Weights of a small image classifier: 122500 training examples.
Rows from block 2 of a small image classifier, named by matrix and row number. Rows with one number within an expert belong to one neuron, the router's apart. Each number is 500 + 40 x the weight over its row's rms, rounded and kept within 0 to 999. All counts start at 0. Numbers have three digits each. After the name is the row's rms in percent of the matrix's.
Before each expert's rows are labels from the 100 images, of 14848, where the router gives the expert most weight on average: "peak on" is the class under the peak. Only what is clearly more common there than usual is listed. The data: made-up road signs on poles. In brackets: how many of the 100, against the usual share in percent.
# router: router (model.blocks.2.mlp.router.weight, 16x192, trained with AdamW), inputs 128-191
# up: expert up (model.blocks.2.mlp.up, 16x96x192), inputs 128-191
# down: expert down (model.blocks.2.mlp.down, 16x192x96, transposed), outputs 128-191

# expert 4
peak on: face (68 vs 24.7)
router.4 103:510548601555479545565458555565516475409526508541528443496480478511517495468393502505505478500475498520460498479499456487516481477539509502473490526598539526575414475505483524560492503480503493
up.5 100:513467494483523516494474453489492533517519478457514559458475475457492577453538479487527548551502469497509599480512498486501485413500612528484511497451542500484532501559476556555481495542535498
down.5 102:519490501441500510488559447533472401506507583454494548455470584603559551513516543480453464552471495506487524433480498509500545479487448438466432474502524522499480426442493418545508500624570502
up.6 057:412498510497483537488510468459506556497489473500616540416558594486529563484537521471543551500451501500477457501464512511489560348525575526515460490504480528524525472548472448481484493432431539
down.6 066:523503510561500489500515543472523509500496488466505525514491436535486499521510522508503467514449493520481475540469494518500490528548481551494547578503508494509527397443543539462569504557422500
up.7 123:494442500474473498501417483484525451491499525536507500491522538543481478443435542556463518447497518504547524579501507463479585569509510474470471473445533511489494481514450586550510445481576424
down.7 108:421499493542499471504529427494492473507486550532496443441508511512458576501490515536490496501498505478489474490576506454500475477522545504520508486488514519503531463502458507466536493702406500
up.8 050:450482462481478471530436498487515478489486482533569443542514537488472441513500515491486464478423541502560503568500513489510514469504516513501528491503455570528517523514517538470512482595518533
down.8 049:417481527499499497514579519563481561508494467576485482415452426466475568497487538530469501475514497562549478517539495501500458494462459448463481494491571572501512533523480517516494503464444501
up.9 122:497483485509483468472496464537464531516456413553503492489503513486518571482418524504458437502485554512539512508477522491462589518558537601493484481440530538509475487540496477590473437488556523
down.9 128:414500478545500487492532535487497526482507575541483490340438575552539602524553471487494574525478495457516467485444502529500480517481421545498579580501521558499506487471505537479537507639464499
up.10 095:514501538519536547490457529532500510484498439508516535486469487446511517468478530526469559563464504515475529495435509479519438529517512469494481507510490423550502496541510498398521471453532530
down.10 103:521475472451500482510426417503456478496500582459510572526530431582400445536479508523534464465537502546490569518437514524499531457460583496494494490493423498502550521549525497493562519474607494
up.11 097:542473521511510467408560488486500497515493449520638490439494521510495588480486509510535459498536487541472513511491487466465516503504542434456465486488491492506485452496475492603479466447509534
down.11 103:454502493554501528519428547554510492506494525495506501441472530514542535467463519539509557516509507488524447483499504478501580492524519470512446488497509596501540477487438543503511488544427506
up.12 062:481507497511506474492577444503465464489526502481476500472510527528458567511500521493505516564531509481476479447480480529502426603557483476508552527460519447413520490530536474476479495484449483
down.12 074:499504474543500539509482407511520569493503459510503516576526482571529488537434508503494572513547503533394479480488507471500406520504494600482472508512483526498537424464471529453503499569456502
up.14 092:395547517495437541476539554528524481462536515491472479466505588547460569510494464479537481461462508514541493577490502530478502532586457479485453539535498455560488413483478525547508502412442526
down.14 088:629511488437501474523476467488491468501507513499502484579454468414434522494452526499483438556597493455471547493533514480499492448486491445506538498475519503493480444469473515530542505589506500
up.15 015:419498525477455473480493485563502500510492505464480517445463503618464524490477509514486513475499486496502500469505500495482383489483571513516499469481611452483473472484525418466462512484514538
down.15 014:442532495516501525502554472472536502473508545493496528407545511373432532495541460477512564509443491501406523416535496558501518482558495508521570571507523446497480592506471514508520513473464502
up.16 024:443519472467424542567405554463510490516479565489521474483503504544400465495507494488487549478556454520496495521519518514499435464528484510514453510553628463518502487480503557395473484617445498
down.16 033:562502543543502560475555608426496518454513568447490486566436495512475452506494498502564460505586496353500454516512502543500452551553437446474612551506457511500515509553524567541471520524474500
up.17 077:470470506509525524487442481534487497508474514483553541513563452471425449505542529493440490545491541512478511551480493480505517485470485530467478500485492535505528526504485483455559526499444563
down.17 090:467504500562499477495555485488547511501511498541515482558559478582429596535470454511552536439479504502607486456513508516499503474473571533507561507497479431500469573518517534450473495430434501
up.18 109:451503530529539487472509518448506509509500404500571468510488512502488544513470498521547494523514497488486524554513482474542500510490451501531521489521521462543513505501515520445512478462497473
down.18 106:555490521495501495501533481519472451502494490469498510545525604453557580476521491513481572454619508492452530439476502481500525548527509528523556509491499446497521550507495452440512501425505498
up.19 111:418533532507494527508412545512520502462483459536500478605511597565536502504452488497527448480505489502545465448527511504497511478508483499510432504541517585543487521455478505463509523541436501
down.19 101:592494462516500532519529520487537536503501516516507428378410457477502456425472511529480554482530503558492460500582494462499514543474463514532488432506442502498536521506497508436503483571478498
up.20 112:528487483487438498484353541468480521479492561510482481476487493557535596491484478453502473522531468511527518569487482491519503544537554519456443505503513500457504540516507491539536503558478491
down.20 098:541520482488500508485579587495525475486488480463499499521470544489518525498528463494518510517485503447396505423576503505502499519492495491499544564504537550502492571478540505581493498503469501
up.21 049:511516514465549507549445425467482516500534528450441513540496593506574469527540536498507567557514503485423463511525521543458528515489451482519556475481527470518503537518508600468508510558466510
down.21 054:472551479473499556506422473574537479495497454477508586586512549487534487518487462496524523458467502501557545477572508475500427548522468654465499459503501487497542457531516564475529506501426497
up.22 097:455537470425489439550408488518539434563478463487460499516511569452503481487478552517507497485504527504431479594540506458499487531475461390501482446520508590473516518482467442530528506603529535
down.22 102:433497503513501368485514503489441533485502486564516537490490480475520548498507494470552456594480499488518517556428497483501493424529467597488497526490355553503425547524496533561497504538510502
up.23 044:513471494489527576546540445525480561506470508511447535556487570502553557499535511535547523507467511493497431599470504528469480443544517530462507512532477479477496570513493563538515514555516450
down.23 053:510506487498500516534477445498542384495496503448494510559435525563484525513546477481512440492518499475592515435430511504500470461549508575542516485494549528501552501470541468473469515448426500
up.24 127:420545508510437475499653488564489463491485457502452533517545482521525526480493518484487514463468545510468450521480510503519459528473510517481518504533407520619467513522485499480508528520501538
down.24 106:574489481472501479505548519485502478526504528534478477552554532465420490550494502523483558496474500540467583556449512499499496512457486452548439518505548567497416535433510525426526520466517503
up.25 106:541479555509506501494435555471496555456486527503491466446511527486553540422492502506476463587500519483488579490458489517529579546472480535545520517474502556502498457544524492539468473474498455
down.25 111:579520516482499471510379443539539564501496537507510588495440567480437386484541524508527454523506497450459495442501502541500484472465450477545452474503440495502487541456521517542499499463453498
up.26 118:470493504503456496471362552493499479484487568499569474520473500570554439491576474493483470519478522461512400495480539536503476450536493426494495497457468439467512511462473465580522494539537525
down.26 131:449497537519499534507550607530531492491499521522506457522477414468536505507499448501486450515524498491509465474560505520500540458444498489477519519501532490501495445487544559491513486392461499
up.27 113:446474421502452544533543539495529547519478502515539467578455547458576383551459524535491511422499457487538422473498499439486484526480552426511399459545470468500515471453487479546482495497475493
down.27 119:475474532517500513509449530549521642490497452504502469566548431599521568488520509495517537507494501531465470478448496508502459492527464569471508472505548502496494487571522574485505504436544498
up.28 111:460485488515493609485516509456525396461507506478528459519479443520476525459479511479484521458483526517503480502569508488493465593493540522494501450496533391485487524529523526594510480483511500
down.28 102:524520550552502460486562561588530516514497586542495436464598611431489530540506486522523529489508501467558487519474508517501521515506494430506494539488491465499460432544529470553499484489496502

# expert 10
peak on: face (71 vs 24.7)
router.10 108:517475575556533473475467542573461488477508474581485525502528497465502551516427437479471501589527433519525595497419505505483532497485521501456533599418474509476411444510499521534491476478495504
up.5 114:576492529507489500592643540531537559520484432490479509493506534567507458501456453526462562510539470528499467514532464472520499564478516492523551501529529552542498476459472482470499506452490473
down.5 100:503473511512498471505504557514520422502505575431498490404460491492492477524527525528564461471531498518509485528544498507500576516485515515498463476513560468499511498548568538508469497629494499
up.7 116:522483470490528524444333454567511494543521453501521545476515511487522511492531475527536567523460459548521529498434512493536485523478548460514450566450479463468511496475499512531548485514534578
down.7 101:511486476497501531531504583485525530462503458525496512571498476445539446494478518472508485488473501509588539548529506489500489515490523500512446483499503429506468488470545560457508502429504500
up.8 122:504505542497500504518484562493524522498488478526490436533492606590546525469439479522449484543528541494526548519504491487521411450512469472519583507504465497465490459497499556406475477506512451
down.8 106:511513495487500564522525462508529546518487508481500535432469490532493474434498513494453520504463510502535511473465507476501590501515481521482522464496493555499546566452477437575457496646544496
up.9 051:524497491519427475487426526511498583484473359499478515515479476549485574509514507469525549513515506508488501429502488508539433567525464514493475539500448514507454463475543517452496534576500542
down.9 053:493491472525498475500584568469490455471495538568505452406473538459503402482527526496476520460505504471557507538451502517502526516498543487547457504499553548498556502445492526534486497513410505
up.10 125:504558485500492450498464505521501482515514542489548516534540470459657495493551511524537506493544428527447491484496474528527480482435481540535451506477494560490508524497508503531517500505505515
down.10 116:523525492506500570466506534462483400518498593522516468454482427509411504500485472522434522487472508458544495510470499534500583524519547454465493541496566463502442492461468569501476495469544500
up.11 088:475508494476484513501354444517454373490506598513547554525523571532548410512497517499541574436478494505515502592550519549456581493484505465515512474479499472402497567525514419455507511427504484
down.11 102:589464521535501543503569500506505543496503443395473534502542515552470442501492508490493547487454503536420465619511495455499457521507494537506556473506575502499524585404577597547474507445531504
up.12 120:526515567511461544515446536460515563430502515449511454475485478474484505430496512474567495539534485496450551562529507520512489464521540476544552484513551464512479507513537423566464535532504453
down.12 116:393504536499501516511501495511534428497507510486509531488522584490497556512486547488565542490425496502454460545527505472501560541510511521521521458502491531501527480512535477523532494573460502
up.13 120:536457455463477497528470528537515475546491486542428506484489500454514463477530518526456525455505530519536520592505517473502517424466571438481391470462515429545513518483436440498485485428472521
down.13 116:543483493503499531473529528504491503507502433552497558527446531580465463525544452530513484480503497454543439541419508501500500533427458484486476530496514551502488503462517474510469503548437498
up.14 096:558516525467509519449430435451490404485508478454512514455535587508606519459514547495540520521497457495490488480520505514504394466461503514564499471506439451459552457559538582535434484588567462
down.14 109:453490524473500559517503537582509494497502475449503551486516475531376481480460494498506559533552505546570558498519506484499578498537495427490520484503539484502464527413510441496517512522510498
up.15 135:499496546509544527466494474493467469452517538537516472437508480450444517540496494475516556508443571449445497450495513546498457565561495531556510519509552495515478474522494539555497512481463459
down.15 131:397501526477501548494457468524536555495500446499496503461544688596521517482471506498450451480508500477427471508488504466499419474474498523475467496505583499502527488503496486497475492507497502
up.16 100:399498519499462448471455490529506528509477535514595502499544471556520521538481488537491517482515427491426532523501521500467591570437509490556533503446539499460501574486450520465481488547537555
down.16 100:517499517523499508496550481445497558500504505452516426522547549489542469489468525506479493546504500525524489504522495454500469456532487482527529546507468583496479433530484489503506493505438501
up.17 113:492486490497484486505443527515516558475512494526537485586506459471551501547479469484499543470509505455511471496521529517496479460518480488503528508523557507516442517488499420454507507522473475
down.17 109:587510493501500579479577450439479463486509602523493533537474603424454462463510492503514468478585507479453539407464500537500530542491470513532433473503581473498523516589495506576499506550474499
up.18 122:421494503526492511612582572462527559499489488536507485477501450548528509481485487510463507504471500539496442511506493472531515528493501488510483498511592455545523558504507444339524486468525475
down.18 118:556489520509501492523399579505457564490504545538507501511502487471547550523477470488496576458494504490436485571394494490500469486518505612461436520505502475504444534472501547598488519417516500
up.19 117:480510550542490511520466509521463488479519472472486485550473488504446520470465547496516509504505465510519513545489485532499446532496483544469497494473556508549475533490528488504509491518442487
down.19 112:506507468464501464494494425507469503499501447532519484474492493537611455530521548487508508541504498520491557458394508528500504493463488503480437480496507552501497370495500589507534512636553501
up.20 071:473520483482539483524478489490488481525505537504489508534519513580506501518549542517463555531559482434523459536507506529514485513501389490493518488451500566471447548510539509503514503493491465
down.20 073:475518489502499439491462491565521442525491401509490465479429470441437451480470491497563507553449501510573500557518493495499516416521496543506476538498562524502482506500525522522470495528496501
up.21 103:447489493500492519493507522511492455516507385529554552465523522476518480478555464502449512432510471549499468554506475507522521488459502475472498528452580478516485452501508562517490476505490506
down.21 099:534503500511501537512387484549493510496507583521500551455392506560430551490519456487507487453493502504546503503513499504501492485497535498430455482503572466494470599545486507447521494574477502
up.22 118:508499506498527521423529441487479517542513540507456533547515637485437417520519512546512467489492493561456494614484473515479523569447509492548517506449484517453498488501518480618555501478473524
down.22 108:455477492532500497472436568506504506527505468471497559561520431516549621548491489505539511478588499484590406462496490511499451494509511530511459522501534464496498470490534520494534494462569498
up.23 116:543463508494518548527520486509495585522506587502552504514456490502543475454512518525477571505477516540516492542438489488496474432483516417496558501471583570434518514513458532429519481513480505
down.23 118:534509473444499478504525531501511446497481497516496568463487522588495588481525553456482474521500501527545475498557503467500486486510519525467459464490558475503523620463507574579481496424503496
up.24 048:462484492507528431514549416526518504461479543497525467457509420539556563491567528499491538454535447467477452481501544541492471518519546513485512454497520436544512492527543445469471510533422429
down.24 049:560499492485501555504402528506472501495501562469495498408537561607395529449501463532491527490607504573508506532558495448500514467544488445497493451498482455504507562565550520574530519483471500
up.25 014:507552510489470621515447503525481608487493525468557515522511555493478452520493533490447489516466542466511544441557505516537422531510532510476528499463440599470508499463491496447511524519442495
down.25 016:475502487523506485463555424500518518492470404487502353577484445468506503520521528542583474470437504590505491567572509494498471493501516445511541496501486476497497469494514561438558492470479502
up.26 108:505453482516505424461555498556492451532506524499493516552505491482527476485523528506495479521540431558469486560464489510518546472451568566459534518448457506484478497479477497480511472480472503
down.26 105:497485523520501521487413433513537528483503488492499500418457476540456463497523505517504568507467500502578489550548498494499495500488478489489460498512557584500512570525515515488485503473620504
up.27 104:437492448514522462449489467501461458530482522476456529472459493440525604511543501512530481540542499511446459489454494522500507543468446534527456516460491501570513562446525461411489539603464533
down.27 110:491500484521500548479504524431490451486493550478502474504532523528509478490451465506497526447507499536545528463584490411501594455529456417463452516505440498505465475541478449451463490490498500
up.28 117:456485555530544425457392522500501429470496409510512525441472439472479481517476481510466579507540463485466500537461510471462488501479450527505499520434489496490477444497510485465460474465498500
down.28 114:520492508489501563496655566554498592518503469537486550577529591565538481519461547466485465419457501492582508471483506473500513535502540414493502505511519431501493427548485472538501506486506501

# expert 13
peak on: face (62 vs 24.7)
router.13 123:496528491523492475466490462496488537561494580466518565425550474540529514491448489533447508518461510502494554451534484460481505430547535518467482508463497509435564484578446487537503455468539473
up.5 111:603486500474533494445500458546509505548488547488549571441531486535492467518545492471534479538560479503530543490487505534476557535473453415493519530494575465447509518516538479563492478541552481
down.5 108:484518496483499490493494495551497584499494517423502468510568498524466514508451530488474573523522496500437477560523501495500557466501479477503506470496458540496468421464467556481510506403496499
up.6 108:467492535535486515462503487475465491540526410502565508485488402470461561500507469493544484546489485514520507572474474501470434454508528493512433551479533544455494552480547432545536532512483565
down.6 096:526512471517502501447536395471517491510507485440509443529482485449551494516508465479518511510453495490483422521547505473499562513457441478477554499508496516503611507484470527483490504550450502
up.7 138:631459497518501482498455473562479462517472546502483520526505442540516524468511520508492600508478546550464516544489500484458452548458517489509462502420556469529498578499498475389502529487489472
down.7 119:395490511556500550491512554503514467528512464578496539491493475483544664538467511504473442543468496507537439513487487428500484531503447547448521539511526458502506462488484554524434514451494501
up.8 113:491491527511457497536472526482503514508520459494539488474525453556465386522501478488518480498507516491451531489495489501529532565486456445524497532534582487479471434488464533472502513532383477
down.8 105:523481494539500502523519547497566498503492584472495510644505557480513573525497433533459555491506501497516435510527504512499528441447529479519573520502580573500523529524518519508478474403524500
up.9 117:507513497502569481415506503540475477505519505495390526484517526511490537526537453469498571520487477501548546519477494536501419595478586553483509550504552494473526459492529475459493537517515489
down.9 119:515475487487501457521524457466450534504491503429507544536446456489398483469511526480461512522495498569551543440504496533500606469492441489501456453497427514501529502501518522462468510460538500
up.10 105:492477531494485460502574447571481508534516527502482590500517502473475542531552509501511464555504463524465511499482489534510432537445451562524531488480513536439530495590501512553509488525477449
down.10 115:463516501545499485526502451544499572491496388477482447594465591527459420501518467484518561508554493435535468502458501522500414495521530582532532512486516497503512540494554443469530507378473502
up.11 111:534525497468473492500571535485510504499499441453467517516508487508616496511550465524535428492492436518464453556555491508516494542468414581528550501510521504424526518501458408443484495479448516
down.11 113:632451515531500468481554525477491532497498491586486453536458475523503530502490529469485557491524499448494461496410491459502500524532544505467480492507489570497493392511489577502454499381442505
up.12 114:610492538521493551442438498451501504447526530513459503516529562423526551539462487490508503497391520478477467518554497457495487383522483473448484531541530623468476504522459557425519545464471453
down.12 113:534495471513500482478496489517546549486503502533505508464396387575449442504488489509500457476562506499578517540414496455500437532469441525499569483501557568504581557445539441541443496492512499
up.13 019:478470554489543459515549468514513531481470595527478492425517501488490435492509513484534476481529516453439522558474499497506473606486497594453498478510591477523508441480468449549464490491526473
down.13 020:532505490477501475503530460458482537498506454447512561583500523447460497496518522528526480482558508564460552508431501557502453545487495480527494464485375573499561499378490490460529504387511499
up.14 117:539523469476524556462557478489523500502536549465503526449530448453554530502474506512473471512427491481407515513552529476492511467544497630464455466464549577454503486531500504494507504515411544
down.14 119:450491503511499465481516512518546449478496498453492428528426595523515457500575522488512450475563501550531494464636494497502527488424536509510491494504504547499495549485498505490488517527499501
up.15 067:571531516474506579513476432476486549490475457513520521471520505513576480501499546542550515508467512519418489440484498546460487435511562538545480495453551560532486465551474525504455509520467473
down.15 059:531465515517499474508505517526492498526496569520519477586572595467454563492520486511559481548539492501422516529528507532500525533515490527503560540506546449501452453395450447462541498507496499
up.16 031:479490440496484461588446545444522484508531540500456486419506459439477503512483485510489499532468422549516562526510475450503487564559540529504488489500462459453494608506546514566502492442460520
down.16 034:447479489502499459496452528523511533517505569530499487483456443513446459510482503499499481497422502468500489621446510478500527405489544472550491447488555556498509415497501493489557503590471503
up.17 103:548476531477495516525602449532490439498512583540518525518494490491525469462522534505489521485455540480476559493463518517501510470501589507496470491475515431501505454546484478489500483499555556
down.17 103:467479481507500466474468610430497481514513483484484572514525466509459480483557501498564488492507500531546494533495500521500509518516497451522529484495499620502457540519544517447449510479408499
up.18 053:568508519493494551540555481484507488459493495489518491500520578485549413532504502474551538508462470526478449617485521521560518481470477517567557517499455563482479473481525442543523543559462490
down.18 051:481484544538501506498509536480511471450497534476502490434467549491488468488458493516514377456504504505376512447526506506503466511473509440491479517528594566498470460472439473461487499452511493
up.19 143:539500497501490478489512369604486515525514492453540592530536516472505509513537499495466481499507523535525506540519485513496508497435513419493480478462534528460525446485500495558510504461538564
down.19 149:330511508500500530496544611498506522496495478547503473551519516444452475488464444489499432500485507495495492401529504501500536526490456499491556524496497526503474488519551537510462486555512501
up.20 119:528494535502437487448581504450504495470506492475501533528494504521503479493515481474557525559493452482511492542497513502473502518516457541487598507511427463484473497534492549554521498438509438
down.20 116:483478520493501469490428518485524473514513546488494500491563491496413424466459512471530446552428503579579554445486494459499505560460488448483328535502505497499491449537503374611502503468513497
up.21 109:486463548529472474521526540518489510509473544493584478520498539532492530508498505478526460474492506510517510500502486494485527410514518413494542488529629587485499580467510419488477520562537470
down.21 106:413514457521500530484556575462488510515491557445500382517612473545512500510493478540519476496462507475482451556495509513500436433534469418535554442497411493503526484530499435535522492583543501
up.22 047:455504519477542474488618479511521549485500578490592529525518465486537540535482487501483428523509521517461443521497511534505445521457547463516520513460464440477463487528456601509505472469572454
down.22 057:454501487442501537494501432439531460463500464530510507536416460536493415499472510529526458470540499467454525491591502522501511472475459450472571457495497618498496553412515558478502493531423502
up.23 106:538542508477453554488467474481520460447516598492434484418534568514449522473558490475486452495537544449474542505447495566493481579500480566499459530465595542451463477468509445468501506515496532
down.23 119:545468535543498458507515520543503575480508451585494514593474525587510489502443481477549466520466495544544481501463499475500512540516472512466505559506562479501473617481504560453527496557447497
up.24 116:546496425472499466455545517430527448483485535462466493445508503501500433457559538511478463521488526445479496451545510488508466568510464487493501483548454509448504455536535578489462529503541466
down.24 095:472484460496503558492375545521501448528496408512493596524501451546466481510483519496559460521504490556500497504546500501500402468505516546496517509502590428504497465552495417550510499588520494
up.25 090:467486515484545466512474499485521462431495462544564477474526419454553539448492520486497474491503543491521542478464527501489548522559466531476558451438438506527502481544488483583469462377556532
down.25 101:461508474497500509480549525442535514515501587475499418490540530552435513499495498430530516503460501478488496477552493487499536419499563557481446460505493460499510575450473514522507493523515497
up.26 066:492452521504541572489552478490480377448517494512512524520478451491460453496475478476497535507513443499484606522520532502493516574478450451508526496474481456454480531529541514456503523481481576
down.26 073:529478492519503532505541523451496547509497542506485442552390464543490415460519504508482473508463496530559458441531504502502483540522531608492582489506573550512485552431485462487490505551479495
up.27 118:550465509534552472505521452525449516487457450553585484513493530483436418478520520471504504518495562533500439514431542541493544563503492519552479488463439453498495483536552496520459467523468477
down.27 114:516523511493502554538497513494463577489502515513507475459484532533504561473434495484499440526485498544523488457570497461501407499498456436498524462492556459500536501474447525586521498384523499

# expert 5
peak on: rim (31 vs 6.8)
router.5 112:503515517526510446486457518556545560505507462438416524501525530478526524525561468494526480528553461492524515566460447527560436549468488478548563552556494488479465486427551464490553567510519484
up.6 085:451497489517477506518602500503527512509514415534569478563427594500486511457505497528514512493456552553474348481525471491488564548502439471481521450518529477513504484467510564516474490533448496
down.6 097:523484506522498517500488444471508492509500494486520544518526344459538522530482467541466484491421498511471477511613512486498494403460435529508529500503592457499537543449495503452501503598485502
up.7 097:524509487525455493534531586447502479500476512497509429562485464473433513485486471470538541489499489468518409418522512503503561517505556453518452495581338543552517533481531544474463528437527518
down.7 104:461495501477498534516481577503515425506508613500502426460464568401473521534527465498473511549433497513489472550474497516501446556471493497527483560508552482498480528476537577502503495447523498
up.8 107:517478429480452482441553532528550505486495489515533505449512412472417564526495479521456453451517566484507468500483537460524557510512510472455490523469535532488519427493464464541585492481568495
down.8 096:516491510552498436491487500483551449523503479517502552510532558482541406541450508551483525457446506511445481486571495438500490511507536467510508525504406489501501415425505468506485502469395503
up.9 096:517514475504510472484549505510469502554495559480487531483559450500558597523493514494446498486495480560582453415571496457470518544519506550488495480498499565545539502510476480509503505571472521
down.9 096:507500497525500505513481480461536525477496675482501477521490548586557487503488512516511450468548504463571473446510499513500462524529459440501543485496519473501499491392516464531512493483552500
up.10 082:483518528508479520456540535521499560479504510515584457495450420485597476472499487500468548509497632530495460460471506503456438526439495516491528474512492498467511520468500507483517469523480524
down.10 073:590495485533501581485468494495496539522487452521512506556605460426596477477457516537462520467438500575581514460573517467498460539535456445513537492505497468491529446552446547533557487519496502
up.11 124:454550513497437517519527530516543510547492399492445477519464475516484480493520486530494463527546450524515404546495481487507487520488421553518524486507549486472487513422492454514475483486494528
down.11 139:431521503500500466498558560534492468518496531536505475515507628438529527471437485494531434516487500506491555477530490491499556397513506463477481488487625540499511482444463459508489493527499500
up.12 113:491493496540474456487524475458536460438511540474456498445509534460494541492605478495517454485502498484546456515495508525532525491480477443529516497543399495509477454520529529511467538515536489
down.12 106:434495466505499522498547550412541532512503508491486401436497527476522467506488437492507484562493502536550537580492497462499484463512559509521507555509538498500537440518512497485464505450471499
up.13 026:414515468495549466490377494470490466528502588489557498533531473484490531510540499515481522487503576515536452506527502484493613507511492434525487493528485475490537413514531505531523494432503546
down.13 031:480502500482500483492492458508488571494508574536501556523483460563525435507511488505548416537483501432514509541503494497500518481498500481492492571496339520495477468553508526518477502475538499
up.14 112:510572458507449512536490525514493431477508519444521512489491589467588621504589483494476516497473504482442440511541505540534570481474441503534529492477515578497521534474531559437482482494497490
down.14 115:531476497497498536505588431532474506492496413559498461455472518490440450505543455488474510547407499499527468405446511528500464442502456434512470492490464503505486470582424504575515501569458498
up.15 113:601475525509475536489364521525478497467478473468545506480480536549491467468437482480516586532511563507576517466520506484464514545513484363466544505506521498513516476517504494487427457486512491
down.15 119:497468485483499471506448565484488527535499524462485580391463488505511418488500561516482560487520506537439488499469494484499497533473564543546494506499366490504511532442479495491513492519438499
up.16 052:543471519479502458546526487452545526484509600542491464481480461620459466488490510540520487411489533527477516487489489462506560480471422502499528488568482473536492573507483437543452487526427501
down.16 056:499521535518502591482381520522474466474494579423496506487547488432609511508469453511512480517478508463600520592411503482497515546512486505491538554497488485503517472553528561506476500551522499
up.17 105:457519482503462469497488519472488482494510406476569532502496608528490515509547498496493524531589465533497464444481485493520518480487573476525562523541511537581491459478498488549482511539511477
down.17 108:551521479489500557488543530499489429481494602466485476439546531575423557504458507517482503551432505472538484509506509497501483539528428500491491515493629536500379493541511492524519495484499501
up.18 093:426473483552484529471444460451474499501504464539501490565495563477500476524483510482544470524458506514537470538516489453493629461529484454477510502600500490545522414504481489441498512530558475
down.18 099:464482494510499420479571608553500535493501448502508467457466486535585465532519483493517439508580493579522470568481494456501369479464491594505552517495431533499500584559484418519469497458519503
up.19 123:559534576534530526532497523590520517479497467500529526561555560415461456489505504502501496479508474521481525507479502503519425504467501526495448514474508550432447518498511502494534490523472474
down.19 116:457475533507500503501512412519499462474501552604510502522522565473583683522447505478471429489518495498471529478522502508501562416463507467505481496492521512498464411560491563527482486560535499
up.20 075:453482529526432529468511571491497457490524477509482458455488431489441513477434499492497583516515470509422501449504477457473472552464464531532519501575466459435499578504510505514485526480462515
down.20 088:552503494468500508523422533545518501486488552472513532609506581529533518466544572526490593458395504526564507527467501519501486506519555455516423445501565439498516483460519401452489489393539499
up.21 157:520566516474487490514476575517512501573501505474482505481472500458605485505501490509507493541567459512442450561433470543503532463485523507540520505488536536494519481466554504523497522502456516
down.21 154:399503497509500526495517565454485510488501551510504507500552606476384482479533460490494548477501499527506531492553501478499500476550485499516462489503650555497522530481492486489503502625479501
up.22 120:501556478510475518479474488513505496505515531419531535538522429490471442487543522490514453563528477484551512509521478527511444557435511528515515504511513452464497550474550499511488513505521509
down.22 113:377520493514498525509570549500494500512502465560508485532479613435548528510462509505478507485518500488418515478458499488501531437481458576509484504498540552499507423567460488579527493549470498
up.23 111:510525532507598524464465527439486468446514628476561476472471451502516489534565458462534468541527513464487468552476534559516462541528485543506532529528553482481490453510555502527476532490587470
down.23 101:485519446516501499493503511517498548516502501477489397490535628501406524452542519463513509527565494432480470479445495518500494496511506472533493459499581514500533492482463410528516494519428502
up.24 024:437406515501501551490480465591487551507497535531461471482513445551473471470490540504502520530459542478468429491436495489514447548490478478583546515456570496497516484531428509589501498527499472
down.24 022:465482533500499518518492452552505468538504499551545581452418435480518476509507498541472509528504480535515505502512493471496508458418538473480519525512469472516537507467442435479463495512461504
up.25 119:463509563538497503519520508534497477450540524542518487425537598429475604523473486464484460467462478517507544473438514500517562575524596441475448542508414524495451545512504505593513494458536549
down.25 123:545522544501501487517432488499545438495506431517494469456518405523436415467455538485512548510556500490442500500487503503500481567519459493502647477509401513502505555466483559455467499474545500
up.26 081:460522497530470537482626470531477536524528457534473552412501459524529587527477513469474569509514485518553568552492497450494478511463517536514580495448528546541519434505493562479497505480599408
down.26 081:483488479506499457478512380483514435516504466515492403434509486462492463546430541532454555489470498480511472466446496481499497496555560431478546513513554446500466599463499449477471506474447500
up.27 085:493467468477536448482466503477561507461471436491559517514541484505576494547580519495553481501462496505537427520477529506540418533499465477503519494492497511486489489498540537501553526500538490
down.27 075:552494470514498475479591490497444493508512487504498517415462549512439529517412453516490580500551501531498498536558496534501491450441484496493590498506559500501522502514454527515472518418462495
up.28 129:518524472514554499463446437529461463518506512460436526473501482585483526478556499481486485489542465500616450514463510552518429475514546477476502496476490426493519479499522505527485484487561500
down.28 119:574487490474499539487483462494470518520487451572502524450497570548505564548534500494436462492493495507456474516470501494501436504464517443467515495501556499499510424506475451556475506535501499